{
  "arch": "resnext",
  "model": "multi-label audio tagger",
  "dataset": "babble in 24 made-up languages, each with its own sounds, syllables and stress or tones, from a formant synthesiser",
  "train_examples": 39062,
  "gain_aug_db": 10,
  "n_mels": 64,
  "hop_length": 320,
  "input": "log_mel",
  "spec_augment": false,
  "win_length": 512,
  "norm": "batchnorm",
  "activation": "gelu",
  "depths": [2, 2, 6, 2],
  "kernel_size": 3,
  "stem": "deep",
  "avg_pool_shortcut": false,
  "widths": [128, 224, 384, 672],
  "num_labels": 71,
  "init": "kaiming_normal",
  "residual_init": "zero_last",
  "optimizer": "soap",
  "beta2": 0.99,
  "lr": 0.0027,
  "beta1": 0.95,
  "shampoo_beta": 0.95,
  "eps": 1e-08,
  "precondition_frequency": 16,
  "max_precond_dim": 512,
  "merge_dims": false,
  "one_sided": true,
  "adamw_lr_other_params": 0.0011,
  "steps": 7200,
  "batch_size": 64,
  "epochs": 11.8,
  "lr_schedule": "wsd",
  "decay_fraction": 0.4,
  "final_lr_fraction": 0.05,
  "warmup_steps": 360,
  "weight_decay": 0.1,
  "adamw_weight_decay_other_params": 0
}
Rows from block 9 of a small multi-label audio tagger, named by matrix and row number. Rows with one number belong to one channel. Each number is 500 + 40 x the weight over its row's rms, rounded and kept within 0 to 999. All counts start at 0. Numbers have three digits each. After the name is the row's rms in percent of the matrix's.
After each channel's rows are labels from the 100 clips, of 14976, where the channel reaches its highest value: "band" is the frequency band that holds the peak; "top examples" is what is common among them. Only what is clearly more common there than usual is listed. The data: babble in 24 made-up languages, each with its own sounds, syllables and stress or tones, from a formant synthesiser. In brackets: how many of the 100.
# convs1: grouped (16 groups) 3x3 conv (model.blocks.9.convs.1.weight, 192x12x3x3), inputs within the group 0-11, a 3x3 kernel for each
# convs2: expand pointwise conv (model.blocks.9.convs.2.weight, 384x192x1x1, transposed), outputs 0-127

convs1.86 093:416445541503474486421457457453466470548556444478489433451438491513448526520480483406501456470534454458417494468490495574504473497460515477487422490463540449426497511480473485543514532507478524454537554495528503515508497476452477547538511556494488525423474566480480465417499496433463496524414483458451476476533482560504526472
convs2.86 107:462455508511486497492502558445477491517486514510500509525532558561546493516489393528496556532574503444536568495482508491539484433568486512512388518557516518512538458546450618448535481499495494475489552510484496475501581500503501464513537560545578472513562439439533559515479578441481493501487486514485551485466545500477543514531578453538542557506420497422563475495473437527609512495464
band: 4000 to 8000 Hz (78)
top examples: /k/ (46); /ʒ/ (43); /aɪ/ (28)

convs1.157 100:562522568486478450472415424532463521547490538514494498476519480458547477489505491535510530469489509487509536461455505460548462512522539511427431497526487574503479553516474425498443466590536514534485541457513490542512468533415472531529481603544510467481576462558435502513511577530489446483454482485493482493434525515445572455
convs2.157 095:517523502497505489538536513488438554489511527558535496465497504466422479558535422494504558477506416507437516498540531495545412521485551464515608502476516525458574480468445456420539531522490441452493580501549501531508540515482537530563482521494485455494481470437524420440583457465466543486474489452468508498495539477525484416442496430479488475480485482504493448460556530398486477490532
band: 1000 to 2000 Hz (92)
top examples: /ə/ (94); /p˭/ (44); /ʎ/ (32); /j/ (28)

convs1.88 095:440462463524563484430451469558505537516531547469463493478464396468492519500507507501481562471448484504438490511434513579484565505476519495584447506458532505505475514475529474489428443475487510510494538492546501460551509515452526482535495525504462543471406486403506526440470474519461573500424501459456495429447524442495555543
convs2.88 099:471474506506577508524548496500483499529537492521499531447423546505520459466455447517465462479458469479502499486469489479493452529489513411527419529487472483465492597511497520476446508511426474467501491538486508501561560466491468552529486460483567499454553501471492524520503472503460517471413448501511528449579450523509469447497530381495531515513512567486463484496461602495535492547517
band: 4000 to 8000 Hz (68)
top examples: /ç/ (67); /ɔɪ/ (40); /y/ (37); /i/ (30)

convs1.121 092:466464506481448465530546503479528529556511465501559526499506455486501495514564583488482475494503491498527497438528451439597435350452426445463490531449537489484522461445539524487540457458426452523498452531534467437476501471495494525518454453487431431547516491497504560488545501489464486541492485468490518495558468552461460452
convs2.121 112:477563375539533487488475563478491516523487470516455525502518501488496534526489480508435503474466481452537469494496479494529496475508512491525449465534494493495615493557485525564411443512545461513514554662513489491527555531453508505484366483522546548525461595468458465536534528516550462519521510455483469527502568504555483487550515483524457534474558537461500482435464526400486560512446
band: 1000 to 2000 Hz (86)
top examples: /æ/ (73); /ɨ/ (46); /ʎ/ (45); prosody: stress on last syllables (45)

convs1.72 095:492504520422512424463502438542522516462550443476551531488459485526427505397475545542559519482517521505488497500484461475474431517528518488490468492497468480448453534448503469487497553601471458460551523563503578561543563438610451514517477517467490496472519439513460498456464463552472529499532537436475483472512468460468498450
convs2.72 099:543461535538553474523531418485502537440496488459487504529517519514440486529523406539487545584523539499517475541530495517511455457542544578515488564544556545484481516530431545452528477548509492500514458510462514435482523495472508418484520561513440407513443518416555489519418551491462471533428529480496447470559517487464532544491497453493448524539426513518550510491531488532517523554483
band: 1000 to 2000 Hz (59)
top examples: /ɛ/ (40); /ʎ/ (38); /j/ (30)

convs1.186 111:522531474520550469537435474520495507478530484526521484550498445526434591487494490439516575499566425512518513550464501532458524471460548500546502494523473520502473505509502570480504501484477507504475411387661441509467509494496479500521517490532510524491494470514500460513495520408469445576471519451395485547510466501498500496
convs2.186 099:434521517520469486499539480477504451480493430457594496452463448460521497531543527533447484479534516463543473554514448554491516477465574482537464539540471485490564521439461485569531519540526507534511501465501500512548508503443492573515495467581497420510542462462497562554456482601484604480459520489485489515504469551543503429470519508479461558456498572476439476489499393559570528564476
band: 4000 to 8000 Hz (57)
top examples: /x/ (55); /ʃ/ (54); /ə/ (45); /u/ (33)

convs1.156 095:456479472446493514517504555425539542511504515484499451501482473470523507502503510527472501447479535473519541493501558515471500510521480499526487524499517614524553528473469476505483542599553495524477445541497459531468372385404436536464565545534448433547544465478509562516491522498506517475496503450497460479569504525451430514
convs2.156 095:470482492487496512531516446485475539502463515511522579479505510504540502496450462479525477559519473481508481503404525455511453575550525507551552500515523491485401470540512576480548542475524473487515579509559471484511542516580585539538473453477429521470524502529541431538531555485588488482491519541446510512544514512498512466538547482481498479435495516455522457423465398386437431481492
band: 1000 to 2000 Hz (54)
top examples: /θ/ (46); /aɪ/ (34); /ʃ/ (28)

convs1.26 090:512470457468548456465510461446496482495494511456387408552553461543473568575535491454501499499482515465500510529475466511521538502484525503469507477493499433470493448465447469482526497456481415406482483490487568595559480507539563470530452451471427492510571474467495522496542489504500445518557518494485464459465469474420444457
convs2.26 103:443536466494501618496457471488463510527466561525508465449554533511449575510498527541453508449488379516549497546567490504476491416544467497517506490489469489476532535509526538571468526479454517498486479484508520519545432512515463422519500500478476469517506430534477439508508556480517515569511513455526504445415587542636523383521529503502455537536496450575447513530454523475460604515567
band: 250 to 500 Hz (91)
top examples: thin (high-pass) (37)

convs1.110 106:465423611523466515424646478460456567513493482459534447495486485552498475500463508524495500465579447487500507484497487529535431465493503478488536490497507494495484438490538509533388495552471477461559493493486429573439501542422486436533531456503482469508491578487475569499541555526499467521493501527496530466514488497484492523
convs2.110 105:522492453547556479474509521473565516475514508461541509502551482521479433521410549471484497431509502517485485516476504431562600555556580462490558514587526508478539502483485532455526490514521530515444493503474490553500512475525512474528486513537531559466502506483530539523581480424437516478469577497548449485461591474476466503546501491564494431488522485468452529455528485550489505507504
band: 250 to 500 Hz (88)
top examples: /ʊ/ (99); /ɛ̃/ (43); /ɪ/ (35); /a/ (30)

convs1.104 096:512490463511479506544468519545547533397520349466544446490500475458522453536500472525547461568500565526496463492517506517507509476501489506526499419565368471513478534566479582462535549518555509452501466515481513501468545545465468496504500494511469470525422526415523540496495509533501457544539478538469505488504478552449488474
convs2.104 104:457481487492484556470465490524467530488428477503519542544513524489503441548464488478484527451515483505477530533505477455519421434509377566514499419504527545544529437531445553453492500408487513481658564503482460532481474499487586536470516481521549502501521542493454491467532487475506605516502452534539591548499531515558523541520574483457445538549500521466498468474421523457527501508482
band: 2000 to 4000 Hz (70)
top examples: /ø/ (46); /o/ (44); /ɣ/ (40)

convs1.59 096:523465542461500444502471526559487544497494529537513533476557481443473455493459545480573432524514483485496458516508522411502437491467530486527553569507550518462508470486482515537504453498458531495485478505449481507497491502468509444504445572541460497577447520529540499580458533433403532420526490514515510573380518421506459489
convs2.59 096:494484477425477419468466552501526492520565470497467497485481547496553482517551527504453479452482463501497488547507481436461518451483475471505464441486537531495494485444547478521466492505462516463486465521532613541431523504472440458508424481464476566500540476472545437556517504480509474533614532551488514529423526528512520549534524426462481508394566479498495519433469577480435566518476
band: 4000 to 8000 Hz (52)
top examples: /aɪ/ (52); /t˭/ (52); /ɔɪ/ (37); /o/ (34)

convs1.166 098:531504526565496467441423460500510482465432529458512480530498458520476483535483489533456494555485509552496471534476477465516438513511487519544556378551412465532523475484543412544389499525450465481490456502510492537464500501471492560534524491455523519452542441549505510484514493496465522524460521494600560546571455555483523555
convs2.166 094:528501503543493537570516412544582505527518534431504602512557405467527474546486456435546419523525470523512542450561533462492415525487449504505504536464513529585475494454540488461580444520468469506587520518576535401541485385559509499412510478496544487506496498562488543584505585413516435450525457515501561546556502517523554465479427501525496505444507499500560530515433513457478498457503
band: 4000 to 8000 Hz (77)
top examples: /f/ (53); /aʊ/ (43); /oʊ/ (29)

convs1.131 092:463531427453501466453441411484481452521461572566575503486526492482527479531471465461516485479532470459449480469455436453556455469450475462430500508510501496591495437486474471495533468463484517458463453424535547517501454440514489484486522530507409440517480582556512537523484543523511532422460514500493473471486496526496595496
convs2.131 105:461409490499527466513607461455493500460470516489485470557485528553515529444488479492447533506462491545448407474479482494535498499480505485533523490507555502497467415496514479481517485565504435474478485510509589504529453511546518496493494498522493531577505472514437515505465501561503521480522502470480458480501494524463498570401525513494442538536480486442514529482484515459445460505479
band: 1000 to 2000 Hz (81)
top examples: /oʊ/ (39); /θ/ (34); /ɔ/ (32); /s/ (29)

convs1.108 109:465430577485458517590447434472407545518471541545450486573495428464503520534515518511523492477533564480490449499484520471592440518439516524507516461478545497536443444473552484555432590449487482470510477522508527451474557512456547482491450534500517463513485566455499507471498517459534431491491440496495546468544483445484517518
convs2.108 092:472572513492486565547538457474534524520510477461578491514523461435506464493446520465448515441535432476492513440490555499467575465466596440524583505501484522465510536483440494479495495489457505482532492488460521549532423443531567410457489498551496558520550506488487511480515576495508500558435521451581497495550558486525540486476487516529478521539504473551490478473490496526480517514503
band: 250 to 500 Hz (83)
top examples: /ʊ/ (93); /d/ (41); /a/ (38)

convs1.29 097:494469502511528536526457539497544499453491399547470538455530458537456427483505475502585482479425485458488518452527530476460580498528527567554490474466560564494445458469485461458443437480437518487576495468569464473445473575485514507456513512477464503464470518513574518536568482453484466462528485525453529532516509593535489475
convs2.29 099:547504484500548571479552460507503583510572545480511501542516443503515582454509467495462516440545457506475469498545553450533426451448499536549492444490446528478470495502464488506454468512514542499529501489518573475494491533480479490475508421489469480459528475562471477537464456535510545505538502497426458458492479504514532576501515519474437453485567488511464474502468446500498558526588
band: 4000 to 8000 Hz (83)
top examples: /ǃ/ (92)

convs1.42 091:491478545563465561530511489490546476487476560543530535524559517417544507442452430499553506504500486447510449484492479513501421422440419513471503468567505494513501479520476449513453508479540483500504462527478542469497449441593468512519482543602459499502473477503576505558563483527580455491455419449483479532464481442507501492
convs2.42 091:470461487486494495517530590527537444483446539487506493468440568576445467505536508594507492485476517456478519493515547454485527494467514487447479528460488504521599508510534498435457466514484453524555491492513448517508500547506486543498471492512459596460457511454552519453507480538575518493474479455521516398455483417508519470532593505451439473520438504507542502514493474495497491518469
band: 2000 to 4000 Hz (100)
top examples: /t˭/ (64); /æ/ (58); /x/ (48); /ŋ/ (41)